config.yaml
dataset: "close-ups of made-up surfaces with and without defects"
translate: 0.06
tokenizer: "word"
vocab_size: 30
encoder_arch: "vit"
encoder_activation: "gelu_tanh"
encoder_bias: "all"
encoder_conv_stem: false
decoder_width: 320
decoder_positions: "learned"
beta1: 0.8
beta2: 0.98
grad_clip: 1.0
batch_size: 64
final_lr_fraction: 0.05
Rows from block 7 of the text decoder of a small image captioner, named by matrix and row number. Rows with one number belong to one neuron. Each number is 500 + 50 x the weight over its row's rms, rounded and kept within 0 to 999. All counts start at 0. Numbers have three digits each. After the name is the row's rms in percent of the matrix's.
After each neuron's rows are labels from the 100 texts, of 14976, where the neuron reaches its highest value: "tokens" is the input token at the peak. Only what is clearly more common there than usual is listed. The data: close-ups of made-up surfaces with and without defects. In brackets: how many of the 100.
# fc1: MLP up (decoder.blocks.7.mlp.fc1.weight, 1280x320), inputs 160-319
# fc2: MLP down (decoder.blocks.7.mlp.fc2.weight, 320x1280, transposed), outputs 160-319

fc1.539 108:530467562575520487555459457471495497490525392500550504629557577474532461521422441445509515532566563403443515468568463503534432470433524507421451465544602536591489424548502486535470497596481599433504423516529597452540528463525590492538439526436567569527513511466497561489481561492588559463484475496455506509529441572522493491518494483490427498540370502451554465569493525575491465452470484612481491453504472431464551447538477515447470454468506442580555464452475573468561532480488516
fc2.539 113:490569513510401426584513512535562507508503583497471508533471430556479493487481503470541483499514554575499609502490490458527513478534593532491430431592545535513522621527386523524440476508477416481570610490514379525452585548546504538505543474513541497510439517463589487467450556505418431461542487555548467350448493506578485583538475418554531404590455588561538492422424448468432470509496412570521593535491485527517382434516466492534544519498526527445482524524488454471460372497501545
tokens: "<end>" (100)

fc1.271 097:533485518488537427447408509558469565473421578580436434431526433569575500581457484451527456543482451464560510546520534384466500486536521522408415516544531500441522494488489483491536550565546458419529450421547517502540489454643517544493546480520505502483580489556566513401512550476499492543500443478562372479521516457419592508546532504541525460466520617461430476542529450499521467506531380513494561507560602465531423483511550493585513475542512345484445428505469522513510459597452568
fc2.271 095:481527491464426521498459531573472474565572475555447544477501507506435463456483477570455522471540548484487574472491456468483402500522555536501542595574486513544543445488532518557540534442541593503474507496541527461523461435520416523464497479490491480523553455523520490436483545493502656525420463357531476521572422491505494572520483464560569480490435506514407467416470495516541555440456506588482599479364532453520495513495621531467483494485507484486468460471559557528463487545548517
tokens: "with" (100)

fc1.680 094:523505449528640536474518478499452529556537454534477538506484450413468476563631424540492543566426499512442458534557538430448457526506518481437446478559469507489433451620461375463542543432586551486529495498495405450536383477551540531467425553459512534511501515407442553523484467498501528466446497562581499529425524451433469520438527513532435484463623410578538550557536605552451455521392470382458539541541485379497499522533478581523484547485509408464555494463511579523492469613511532
fc2.680 093:572512456408536538587456457481530470483411538480440490517509486469458523486590473423584497539426465482419577507551493453438461469492390413473467492465480512469556524490482530488520509511486480612501529532449510458572479475492590447485431478498441413619441507535490413487460406543455530523621490595555555537579524477529535463484539484508416449447476495576498496529553507449510479499504500484437509481520531532530516544476509466485442475495418558535519456517554543499395444414513504
tokens: "with" (100)

fc1.38 099:526455543468560525543524543420522435482446511572498510554467495468484536556538438512505532546544435562430537557393512472469480443524537385506482472556539514426619507555478537562518511494467540519562445484439531477542463527605539484568489486490473518409503491538495592509577476510455460438562564509552531630607565486526508511569458419524504468482519534581613529439527512498501476491491433456475549456468554471536412539460460475456472452497505542527456467560528587474508453384431499
fc2.38 096:460478551520487456513559550522547544546427498470539539454499504568485511463502428524522487544555496487532494536515414536613531528479477479451341410498485557465508523593528464414467424627461532450479463433412440569573451495529545535531435508441514515547499611582590517532470538475520464379528497570526480475395506504550578418510391420480402492507459469413525468516527478504528485526520447513496483546584523547511481471526447588558560575557483558476496546503472487450508506516464504
tokens: "scratch" (60); "<end>" (31); "specks" (9)

fc1.180 101:470472484527443474461477467418502473509390455541511534476510410484496510483526537562486549494542550508500567482508506469551574475400447425495400493530532498487399564457408366546494499518525569498464505534429543469469509513497610456479542461499421445590519432423574443499519428498497518419561398508482531646508509440496512456445467517462442423380525501557455546488480514523517496601506452552466543375564453491482468513513399410566507576589499537570472562618482575455481508506548442
fc2.180 099:553422470423566539429493619493539507476520483525485491474522530526482543571462519508532523511488612508532503569496459498566520496460524509369533476470452511403495476402481493537497390490496543572501403485418485526420465476449428535401512485467505519478541487565486525492538488510523525437547496482555595590558526502505504486530465558437521462433543504500572497549478504478520614500515534452441445428561591494464522570534381455464538536481509469374491514560466392522516556493532498
tokens: "<end>" (76); "specks" (19)

fc1.120 098:451531500439396501542568494526604523456464520477600483479459453514475510498524491508500531537579591501448560556542557543448495493488500471503432555511478454524443545610495438608488449532449568423531507582479537525460504530564498542484483455508454551472472511430562535531446441581520483402512482564564602511500516545526519413605479445557470498507563556562525524481431577494505411498505409523487527457461428452528500541455469541516535516497547418379463429454472522563470470436445570
fc2.120 111:462450493519416473596490517573500459524493514504488522464541520537462486532502492526617403398579593573508527507524464445548486503465444573373457463401411491529548453509442503504435428549518557472472479480524553473454524509490516571459491416470485489543464582439574522460514502617449506428558458533504495490486501529519560511583461458388556467477469521509496504538572504480493496532534440548450502469577500575446430615541473429506553520534521541415481480477525502488414524500488443
tokens: "scratch" (53); "specks" (36)

fc1.409 095:528367515549528546486443597514505502477427434545510547529514468457491489490444564533676550481566547548531514572502515576507513558524489456365419439525429490444475586497554449563562511415406608473539483516446481406583463562530482530464491463444453465489450496517537498506488456472485445434517518557608481530485472498526601504558478572454497472475529499579485478478469529477454405555474460547435426490537465558512523554452493445560487530478538510476510516502498478503539483570534478
fc2.409 102:483533432495479494495549477595523576568461484583490505486454487513508533578522454577585520500445512523445502477575534408480515532530407502448443534456500521508525530524525504504395368522464550567389541484494538527428537442451592506461483432511507545531534584393571524474542490511456564405534461495493508517481421514497571400534379418406444465492508513553502497455425463442440533488533458475376444494556579508471476504510512441498541598474498508501481430539457510467508505504432517
tokens: "smear" (36); "scratch" (32); "dent" (22)

fc1.147 108:448479544590422497424575521531480539562473508534514518555438499642520519531549638494557363489518487506501485467605538458439533465508451363448568523546479536545459521558404576499454498501485516494521542433598503539545454540494558416407527449609537515565507501544525498565474520523502531489463495547451563484445365510552540581507503471464406461504530524534451397424565491469483483526507511558552471475566460563429494506515505540516413570484521584501488501453465474487500488544481435
fc2.147 104:467561471425575495497423493506407487477460536522518466500503517452524545458438496542511462556407474513527397444440522461551525488502487415446442528641453503494440455466542395572457530486566483532473517528472487508574497482574527547506562425433476504496560400415605505491527446531537451472598512459497621536501551488399506440447487587525492519418464535520646556544462504560544490482465509504499584547575523415501523538613466510460515485598488507489522438511524527517563474408429607
tokens: "wire" (100)

fc1.277 104:475427534553459530522529531520494488499490445504523441570487589561538557469477456517672378568446539573471529574590532536459495478438508493410542468504442390454545477413471492519578475579476482562546509415445459504506466421476534497489514473471472428464518537497544546552495486605483567493596435600537504556541494549445527457498475467448534530497529553625442491542537484443448409456513459449441497429536586512471478522477464446497484429513518508541541521550465534468481479511430538
fc2.277 099:448501518516473532536582552379564479486478508535493578440446486460502449514484466556560455525531515468490469441504490525571406548556494532503508430460579487535562554419512482513516451506519577544482475475504474517466475489453502539412516499521441512491510502545518500479482478466477529523604469563544514423424480497500499520499373546506557550457522459472621586572535452472558521508557536500512493517503476459547547503449596442471461587512533550452548621526485515528434590505490526
tokens: "smear" (61); "spot" (29); "dent" (7)

fc1.413 094:513428438351535555449559422648486479489434495431608540570470512479512592520492479564517515537457485505541467490426462499473602458502450493523436522471474463471546474482532437561481543486476568459406504470549526551543555520563492483608541421471471464457451560490509448561441495457546408378513495580508518529474603508510615511584500522546370468403559454515497480431478441538471507477465533463441525451464476453486520502563400560467527524519461438463525525594459546533543535485408497
fc2.413 078:542513539522446516525487547464582528488488443494524453533563533542587528543536471523506455532509511521440618512577506435516497461539422458499462385487397541471494585520452490523439508468474516565515507517522542540458392392469446510458463475501458531456485532581565468490519476606459569571519468534541424546627467534517518489581511514475514509592410450559461504475526555435566473499522505380487534470503525471398432554471487522433504446479525559514560569543527583501384524486425433
tokens: "wire" (100)

fc1.53 100:489566518473487451468479557508507504574419537559510549566445474452371521501466549508518556541546569578534523449475543546547482435535532474453414466554497531441486530531588394619462521556521506493471450425471511504568456564533496450452436356540471458538469540464549498479474581469513462584545477480483569484485477523437487438384528427516480460479460502599645495508329455503481372494463458428426436535533520569590566515497487492490479541547550553470456502506533576557454504560510509
fc2.53 097:521493437400453473500591519570600543569484441444513455459499549581515536474464485505539468448539432519452549537537430532507433456544516497472453476472487555521543570497507480576512495521375555458431442498474465459491546561525573486491510504507580562497465514484568419475466504604482476409438490467479503495483518523487545503472484420372560495496527474569491510502436467477451496542600437524511470504595517548516479466411422557476562531547514347521526481536520471501431568507393575
tokens: "scratch" (32); "leather" (20); "stain" (14); "specks" (8)

fc1.301 105:556502534557496462483491582590522514487503499594547503505511450586449489543439491561613542470443456451588511499598512512565519519581515461434434464531463439604460475494552519523524513463479582538427569528566584560465485433501469478463519468533490498562548437547529521488491513613521462499581462602459545546582481409500498528521535441528578477499536613471532479532478462430464505541500551536447460441589473523467492468476483451605382515548610556505398432557456476554485504577407435
fc2.301 113:473558506528524517611407570458425539519573485469522570446532486503484495482415469493451474403562494449496559445475488417503421404502629492411540484519475496532557308470503521489437481461560470576506478406528455471476483438440463517486544495484527477540633530483545544499518492575590499501552471438502445472565431472511513589474410480435528482507417589467543567577549388494525547481448568508492567440566596387402515505520553458521497491479497517453433461513529515546436536440543457
tokens: "with" (100)

fc1.181 099:519497491456620535521517594492532505463532496394476405490514519488516526571432441447514560510433509561447575600484401530490475507484499461440521465459575443586466492454411434499459445581551437454564412541553533462478421407606482500442471424478574544532471546542526506529536531504445554478617427488565399497482524462457519499610432478461520460462520532578493439449561366458525538466539447475450534493549572416446448550474420418545506453500535503497441540431495504531491477529520412
fc2.181 098:513474537482427530540526543426378516556566432401448461502543490512483504441513510468465398430542457494491560447509427484490385427490453430486495569540511489518525395496505467549428453525414540471478534519398543539437484450500464570471447487526486378545466522479517473543569531505529544515502488404513467390454536573503523610519514489493433550563487466463499579548475521444480545525549444568565456539491515579532518442492561537457519511563428469451583499504511524485493548421478513
tokens: "scratch" (33); "dent" (27); "specks" (16); "smear" (16)

fc1.473 096:565489575543515496474461452512527457491433446453491477569420448444465578505470596454457465511438498547583486527516515573457496472488405471467543509496515448477445490462528408537476533501623464499518488551538496441523481537486472389637493542552529520495489515452619563566453497475452575497484452497485601601464572453516510442544480521603478530449552515557546533556558500521463512437411440476474470545493457458480497589496567495503472543592480502539501558490537445491430494459511438
fc2.473 093:518503531506501481612572471482581529530432338510415516451570583464447483450488456398525486469530502488427485473497464394519454488480393534610541475472533534453529616554567526453487469453534527418495513546517541512532465481512576518444484468499544601526543475485551442482429478603584547595573493565525448536496569571526537442494440548565451487588538529485494415426538588492514565481565488521441487471509479531538511519477472492464484566470532485457504457533515504518439480560497417
tokens: "a" (99)

fc1.138 098:514408488468486518540455498398530458489417508493518528433502520434446534480537455472442461527476594527484538587547438613527516421456347482483494529439489482492432521567479456563563486512499523449538465552527522488423474442557551430497534446460470496424502544509547491520485427517554504451581388554465504564538482568488553494597445457506476453522473526524567504503517436516478483496458567511454441430473583452563539596471544418460472488639446489507394426532491460522513628508497426
fc2.138 098:516404444494443506504630597516516451499497461555443566507547468510451476554499524485603515584458559546536540491550474373548569487457442533411504448459471514432448593550478437539478357514492544518432455495510458597455497449581520424474442393445443605547489573549459445525516413520478523536572533500518517494464552501546482486518407479534448476444516518533465484523483595459571482553512526504490481488502565542483548505430422459562557546561542556418484524511519476582490515432483468
tokens: "<end>" (36); "wire" (35); "a" (28)

fc1.579 105:526571472421562555428480502465500534432472483552479487547463484374509491546470508539519532531522508462516453472474544515423472506511499614484478466513482535497484468495615367546507532550503578421468511525472492409521458517519586563481462499451496604476481454474514495611488471575487477500466493426546543499523573493442505490487533488518513454430568527500506531520447550519597529463543532554522548441455462415479451491533581555516381459569484477512482389493462536546487486527504489
fc2.579 107:480514459550653431492535527570480468457443497566480555481526529516494493521526465640398601520522485459641326452459454518467576533510467386482487472526510533449432560475527445507461569562512438463460511524458507470497490705526516517492498548495457508479550591435577515440600527374444485384504473529477551505458477506518454454372510507514505520503493509481508537484559556582466505504521542578478515503458531465475485460551492510526486487503488507411514440505489467493632510428456491
tokens: "metal" (74); "without" (18); "cloth" (7)

fc1.434 102:583387524416499496448533552459540502568418424537469431599415607424487517387456505483525454499404557451472413555509497553515539503444520462515550451491438460487462497540645471476498457440504479575501512498532490566424493436535584533384560511448455484469494431466559531490506438456480532453515525500468433475519546550498470544450454448527438517439472515561518405504522457451516436482437537482448489457506453500460513480449548466492396478487531543451440407547476517466482516488473553
fc2.434 105:454427430517393502556460533399493526525428459533503541486458486519517568456505458433594393483477449459447466524446445463514466418440469528490499542504432484471547520458481500517472455494482455512550454448577441543516414419453511392446536499364450498528527526506573539476509462599561471619567498493524428517484630506529540403536506421444435544490473527547507482504519488450531464475517477508525395527487509414539478478484480506505479563550460620464506543566528448469493561544479481
tokens: "wire" (100)

fc1.67 090:552410509454448461596470541425498472519376522560596447417440402494629565473517591498565521508454507498518490496421551481455568490504492470449482433523603546492470477478508474596489556578492557475485513568529471503466502430576532555598537466532476480441533500497522431541534477524559455481490460502480462494483481539423568478508511371515541429470554470482439571483480517534440449493478514550469525546556519556477476566475487560544512450519453615517504532493427468534458562441409503
fc2.67 089:518526523524496500530521493441545524556431495488511513471502489556451480506537509509512403512510471455482637451608455395570487489558468516479472402626529577466529619441424472517518462505491530566499538594538583502439496414489421583564462435520499461530459547422467537460477399549535538497594509527508504435602455537494518430621519518428473494511445537507481403482511502511520541494509484470506556503569603558418410557484495469519535508463509510351479470594456614450454521488480452
tokens: "scratch" (81)

fc1.721 106:474502494432479428425523534610454549437367526515578519568488462365478529557592535551579518519508460579498466420499457485504566465449542400504420514511399450521484551562539446536533540484612492532497516556568506530486472503445471365420495380500470516489427491476623513478437468583480489451455447578523548547502517600467523571529518497538546501489557545516536538516487559562558460481502457529493516585538531467579397437544461508539530498522586529497491434594469560499462446453526458
fc2.721 103:487437457515409535579520516435595471461498469551496492417510528587516534531454516515588381498532573617524638471553462491512484465412500457415455447455452564504545564416481526565549426551476487504495455393590457396460541455434424493495479494435434548537470550536480485412485552542436522462513529531497497504521480442527504559557492497448498500506511499584511547526489489387499515508481540482412512466494465557510487604447415462488592493525463536473513530475440449523455508564545459
tokens: "scratch" (62); "specks" (34)

fc1.703 109:511519468534487440569539590502549403539374520508524528537537470559430486530499472549503495477509606510508497546520518552502429557498508483325426457480433525562539473487466467561544463549392538421576384532419519465477522477524411553519408431500506501473523492471461476486444494539467449460451446534607478491445526458541553423489469509482468434534528485618543456480512481577492481507498373586478494477511572513559481518429434458550452525511508489453518462494524553544516520542453535
fc2.703 127:451505502574413536560479480565558520568481548572510534506516491495511453569479476549595411470532479626526527447588475469455478536457433476408405474453518524557577544480480493545436439484457596538438464407513466541483552458457467587506549430498446556521569567467529559450473451586559487445553531548545401481462522551514520492597465489408497521527452519488518557513524505482541520513502489481443475523556566576510427516466452443526574485543536520451474498547448494546503498478370475
tokens: "dent" (48); "stain" (23); "hole" (14); "smear" (7)

fc1.259 108:531492514488508470536536562503550469550492464476531398547413549558483594428531594565542465479547532579474515490404472572477459459510514420506525527579504466552579578531392488548476524481462553497456539518563531480463587491490541501489528551513501424480494431464541553510539429521453543488478438574553574455434541484460594525464517406539470496436512499438510566469450592493510465496511456441426514601449443438572422517406455617519486458523511478510462519483471528520483521594466462
fc2.259 114:411516486479439541416376477506459525488539591436501557473484534406533539497495528451543546488386468476493535489491557483463610547429531487455562600426459405474441415532463477612492460527513402562535485584450423535524415462424464580512459510433393464499474467480426440547479392505435508542582526362547439488443507563452513490430460621493483539508523501418532464496586487501476482520468508439562519550525516492505513493558539425523544529486476571559472474545488515539457530465563490
tokens: "with" (63)

fc1.356 096:458499589405531557472460599532477550448421584541490510567441478431403415475456546452439525560500455455444516422529468479521485579462498472484491551521572491436423588529522433493536604471501580449506484457465535526521499501499490455388502402565449526496554446467569482398507546524467515506415586518596580558493502525453436534437449487622529466469472530495458465574492475522458422499482447424519614398533537463511369469441448506540523507461495514483478480569619551527481510466533420
fc2.356 099:523453481486448548474514524611596490528504485496494554432528524570512556519455466531501484481646554414521512542516546563471480483518483460383533428491557537556500493522489546561496563519439629398390520479514524495490522460415489476533432600560505540484495484465482513482515518503473432337470460509526565481529412507625478468551529498383506474594488472514500540556441471464410489483548478523506458461555472533484512533442529498530491422415566439495511418495472430424431470590454504
tokens: "leather" (8); "cloth" (7)

fc1.672 102:537440480482481442472478479463487541372497479603444455487504527491399520431461455537481512563507581500465521595518472555448448478546547473524451545526550411430550537392468398579451573499524556544539542483507482525457529502499496487451532413538479568483589558549522505492462478474518562500481440611540588572460459483518553565493550469536404523536570502588483380540481541516491501530522507484469561463481584522603488469510597515441452544536420525466409513527476501443462497423502507
fc2.672 102:423384470428438513471470510503597525426492497502440473477450586421503463514509532524625491551474507490460545482599534505375506414528477449432625633435544442447566487470543457548507467482563581547509515466432563584466563503476468507504476493459487511493516547488501470485524480503501571587509482548514576479531455530553508567534466587457545506472508435538425512499426529490464442512503465488482458509457508594517551472449556569493438545578571516478522529489498441502427488571558553
tokens: "with" (100)

fc1.276 095:381617497431501461559504628565420562496351428484492436456436511503463498588564485522505481498459586614508488460555515449513489500491520509435550516491512439476466615521511500563530508502429508509584557553453554528517489466496536445487556455509581507537471473598501470508453539556454559491518559504506549540486504508520450440515442476534507483388525556519601530425413546611480460487466473534482575534476575487572442524548521471455595533557517525494450531470487467575400501484454529
fc2.276 097:508459490474430594533489453566580433532548420503508534378548568498447526506509506513414450602614458566444614551480493499491490391444556478417510433456508468448655519487463531452499454516452499550520490564560446473501481455483464582459420548495437470502442447469423475577490482541506529453589504526557515483437532569590551536424514529433457496479481423483471435524554529466530506486551402482510370481519497569522547555450461413442528451394546424533600491494512524508461494487419461
tokens: "<end>" (72); "stain" (18)

fc1.272 113:476536552515537470353484510548576501541501466532497511544464494437558493458547488441449569510526518499529398539424564528460538455545486514418465505498477460548435492500599423474538414467481428444380466462464595522583507529496497475474540552569482515533553453490579516427470511442548536452488487477569539559408540512412615515454526457547571437525576534540606553534505623572469528483550518476472582493520462357467463582454482523454542489552460427522490385561541481478500449593545402
fc2.272 132:534492511469641434425552535504515497453476515593545501477487487493464471519520574638415602482517481422602283521451450539473513436505473467474490433526498500501478572494514476578552579488512485505467559511470517551501513702503495495484514521582550520414544477524565438488568500434492437403503522500523576504414496509491518370466521530537516511465520527496561546459459481565503494558510512556444541453482467522505516503504452520463488484510536458516526509491521521498620520457468548
tokens: "metal" (65); "carpet" (14); "stone" (12); "leather" (8)

fc1.537 103:483478478489489500541507492550554469453418488577437483512394459453433424451491483537545364556634522582436479437505479475514588397469463500405479475450481427478522512444495411650483429536469512477494553546472512544501627546546543441528528474454435480538510529469452488506421508499444474407532435520522538565487558522560562530560452560533504496469525564565544606595443515514501503449523463442485486523547469468554499544481413469558541524506548478548540506572533506539518555491483566
fc2.537 099:461441509517422513535631560407501548576544539527515509449568536550503461516528470428511438439535534509503590481554512475560545459497521468484448462493492509508543557476446517498475396533502623568469539489501483494509551450502463474467496384509466506495569527532579529462507532515482509492582378486504516434426458616510563521556422458465538490550449514584463491464377491439466554530497533522448513470505567523525414475461482498499542492537541539477477430554495501549414399449458437
tokens: "<end>" (60); "dent" (29); "specks" (7)

fc1.478 101:536464406441440556431438439570551451385483456417505526519462503597501534578490473534582575481535561444484509527574477518515548521534473478501485549524426482617531457510482585509526469494439569485498519434510543542523526492548454412506454533511493455533480518490581459457564513501442485479436363486441504514587459457556483528580533438544558470543517497579437426489506569518461556516466497499439521471497496525553509432451507496577429482510564462518486534535489575483500446536537494
fc2.478 108:495519532527513508598472455471575528551491491485582534399505585564505501471420436466526447512518426525467511505503407554469386429523553446503439475403523529471510493518567545468576516541502441490449489476589523446459521428549519434587503452472495500519474399605531466585511512490489494591507523579473502454504435469511495492485503518552511502555557528363559468462508416408494523522519539483425554549425548466566512474551550519474489481482525543495489460442513496548492523468444536
tokens: "leather" (48); "with" (47)

fc1.654 106:587424476427524465527617512454518501519470431515469508473459521610549540539467530589506428504481473517595584486477458556538502441477510486478529468610518579412473562552387466563436434518526521480453492527448498467516551502512551514461461485476536531536453490460488560503486408538484427399426482520530517533480485491536604537563533512435496499489488508533597586586467507598433438465518458461467495531561500494552492570421505518510570530544538559429482455510543434457519445401453548
fc2.654 107:407494551526407529558536535486517493476493550550471545444496458479514479588503487504582479516497502538509528545620447487558466518486510526479523446526499471514493445443522575572506375540475569517499510586507482469513467438447534563485453502492542492585544592468483437549407491580445471506523419486495391421458415554488499445573405460531498468581400518506542469465484570446439483496489477506488459380517460489511457472463460397511444551513543498493519506453505501509443453505556508
tokens: "scratch" (96)

fc1.162 088:572469533517515434535563512441597447460465542505481383490592501623526630519469515458484470422526464364463487577476516517434578452565522536371471553510484543523492479428547560472489582484524583472477577568524485453534504452475535498563474453551541483513482426564505509363459511421462455483494513490534499455576564448518542518477578594525519459531574508521555411462498546576456541564529494504507467545452529541506550471450497546547417397456566510411523410505487404456431509499530559
fc2.162 086:484474501488536540499484445469539382490469518551480475555578525550576550444467419479354503539537588481560419434509473522433597412527476487507501406488424435424538466506567518519447432530490488476581447474492453440527552475553484544421506527511506520469454593489609486628506492480570486441567457449521560555601525496528529500460436518481471544563475523522537466531554560456480418418437473497459460552435445438537554441564469394555542569578521545532478464576452544520625446465437529
tokens: "metal" (78); "tiles" (10); "stone" (8)

fc1.408 104:442567493571523449558414588480451546494386599521528539488523446448547457505514472490587510457440501394608520574480493547431545524494610524457523452597459481529489515536530569539493488481458552578421469403505484562523480550542532438443480508491447584483560454551610501503492476502504413460511524462574513429426452570478558452391574499427580496543438468533532447467524451495482434508523547535467500630491508536493407396488437554629483534531495545426451425433472449487545484485476482
fc2.408 108:483413578496469520541620427388494369495556409474457519509471551451575676529511498471493475495491549540514432512458480502555539469476476592481451508421552603498394556455526517558533435518416438508467423471558502491524533426504524542523468555489430441517495454521434424491462444549520528488571426458470436546478579587477510431564457539468500464505505442536519517542546476475535582532445511484512427392407490505412521540431442444493520431501533432494607542535560549524469547528513496
tokens: "with" (95)

fc1.553 098:538510395549467569486494508520595493489389513502536535494501519422581533592618415529496591517448493469540443495480514521507548519531476547426415442511509576585428574550510495546528516516506461438461487609573506455578516524457510474500418463526477493499507468403553440506481435540527534499515539416417547520506496376522516489474511513536489428457441476455474482516451500416471408480466597578497461463466523515508496498416457521432470524393529459609542459448553548522543530483579492
fc2.553 087:527486441474477475381463480561527628574610486488515465539535489561543514502505549561518481595559545402477445515522597533405467468483528415493522569450497394402539469405445539511538549429564616540555493575487510476470553504470531370484441566487549417425422509529556540395480517599590477462439426488513491487578468461485413571484560532466475546473537434580464480555499510476511532596482496513501503499553487562508451453472480487489420423462471424481528495458516539525496458543550471
tokens: "metal" (51); "carpet" (32); "stone" (7)

fc1.145 106:528477448485393491436519581502585444528448473408509490516537495509426539465448464468528504562488537440530481583459445465480503524517464515508541529517485447479447537481607471615462448547514528485552495503457441545417453453476561453532540408438465523503502533465687570519494550496490405502504497516590485512551497580456613532523581452456481423527520574602508429404453531474455482492495414405578525530528481533524494398497433551525448441505398549527509487487478517510473557524464411
fc2.145 113:401447495495387440494465536447474537541457429481500529554512555430508566488435414436634386565431492482533593445507441570410475432454510454567574488498523533525503572429522525512403472542458513611583509496502398566508397493489463457515561445444452497449458608558455466478537496593442482641528599540477479491464469452516493572482497446515518499470480465523462499549492524465511476500544513459577405478470510590464526485432543505518506499525395618473458517533561524539554619485468497
tokens: "wire" (100)

fc1.283 098:458469598465510501643459551438482509488583467462534520518529568474510484453486455488505462588573475483567391502464526572487533424470466506525427503465423492531535498532430455575477578461497600526494467482594563398471550455501592596476499530489442486461566495525560510529525539529463532443541384488511563518524554517461454497557457537535507465414442456485470431595592462487463510506474427555395423526505499469486507565455469472537497522483530497531481472538514551581533518516464447
fc2.283 106:514485441527558497563506525524515549509459590603539487423432408438485473524464495514494496478412523625500500546424530473485496559547546510450506487461421523523572545507525528556514469547532461588532549449481493571557490625518358416435498481433607557431516526510523472516520454432441454477500554482526489443486475421527472549490446419489523458506561504497536496493497468510510508498460471527530614601443520536511440447507536458535551525487534530383445501514514411510528448450596403
tokens: "with" (82)

fc1.765 102:559527434508434515511485418485507435584452556494494544519516507465521542548450547535521413518498544497513574444455519567471419435540548465527500475507456470583510508550549447358466489584438556458483424485545540448630524509478427501536480467422494460461510541469469442495419574538534381425478517484478500507517551484504564522589488413511449468503581503597515468559599396528539524495524435542471481543539487598465492499491575541517520462516559500453475465494556547525397440543448429
fc2.765 087:443522487503461464539477543524469430564471504500439458525495576499497492476471428541525458489518545530498487455431553441481492468559356531437493418564422440580488533470545375535531530449446495471505466495499460507492436516481642566526628513487429466542537486464424492466547560573451512529502452568521436554491578574552566424489498443473485462491438573626537451534567511485470486526536479422452498502547425415479446458491410489552445421522538494450497478602522515532455580477436529
tokens: "smear" (24); "dent" (8)

fc1.711 100:573608434507492465525508503509542460548473488590464480606499535562553609403488515551535427616559569522428547549418552415449499614481561558453549449551525429552423465575376438487482511567460496462513520501452523458386523471508446526394463530551517545445493471463476510421456479521545542398596474517543510533538549521487544499501429466538538503531470479562554568480492518597526447462500484504456534579489460472435478532498535409497500472440466480430522541536535493569458487446501536
fc2.711 107:497560462514428467503500462518547483544540518465403517484525545571458500560538449488490394479461533541515594418492541472441459562493426531447448504444485520544480592507460482548413465450494591559463468548509471517508486476509502545509412526596420499504524575507465422450470491577415498545576525528513458497375578515476543541452412562504514594527480469524418526663616535471468541584553437494498477585591547515476408583466461370499544476493476501503472529541498503517419419517453570
tokens: "<end>" (69); "specks" (27)

fc1.244 105:366470497525474552477523461507544467556522486474591484497454424437516492518485518559443541568456528460545491515475514555465573509500479494483511492450582417539489586584549436483496493569482484462497505590478536410461501544500561499485494429431473521497558503483553577445488453552544476563429423517583516555487525657546618498610517445427443449473512516560496541570537537445498438463506498565478500561564455435662562473496483457428564479538453477444535582466416567449530531460454532
fc2.244 102:437514515527494481584541548440435461473501548498443536466545496499460506614486404537551491459571506559501554480550367412572453431492523472487508478497425472440519456393516507504446484509519478587556486456456517488505496441518434493417509501443552517553583541515505499497495440657509552493576501500491478528489476567567432499485427506518572408536359583425545491527490437530465525519399462521474573450554497512497441509522473444488627524605517563462414517596455463523501454491482477
tokens: "smear" (46); "specks" (17); "stain" (11); "crack" (8)

fc1.158 107:490517558436523530491432460470500535530489543537550446520440527445510625379436529465483555590462473476506488463526486599458492433525584548535532566507512407462512470514553421497494548464520476519571427479477448416500477487475574558617554445485486503504547482462506465546395472576570560424591449414455441624492471569432506487459446440539533481516451535486546467437542435511560470454538503466448423546510478458515550492551479447537548398541511586537495478512506498590490502562516492
fc2.158 117:520468431509469440493486461537554542567402478495516496530469569465523476439456486534529414498478511504538594448580486495441479491484450477550451466546502462507481635570445532433448626407538550493489535448569456500499505555526491504515513496442516521572434532450496594431473541496560467578458529594488489513449524528465428430470497425436449447542447563518457478487451519473480439449479469506392441552459505590633498561439464613474504485505394564575505492562428503553515435480427463
tokens: "a" (87)

fc1.595 103:515493492418374556446581577494521569559410481453481525521514508533495636430534463484519445505425468465532462573512492510479531402499464551502493487433499507520503477485531427622493502538508515520463477483474406471564510464526588423515577499334475505450564467499503569474523538538444483528552515477528430539530605537522491467492546472603445479538458490509518431413506473623486382447502491558539491493485418484497539441496522552624430424610476578522428489467491425526531548501516562
fc2.595 102:487500503522499435458521505458525557539434417466512503496486528468495547380482446452619379547486451544470616521475411525443517388447450465622558504519457454548496579509533510566404466534538499531552489523523418497508355418489511449511501453424506499507490558466569545449562495579485558605549498474480355569509559578466574426496520403432443499470441528542445484489542520444577425451477444451487438560511490455489539475455459601492492486516393595421509505518545497570483625436453441
tokens: "wire" (100)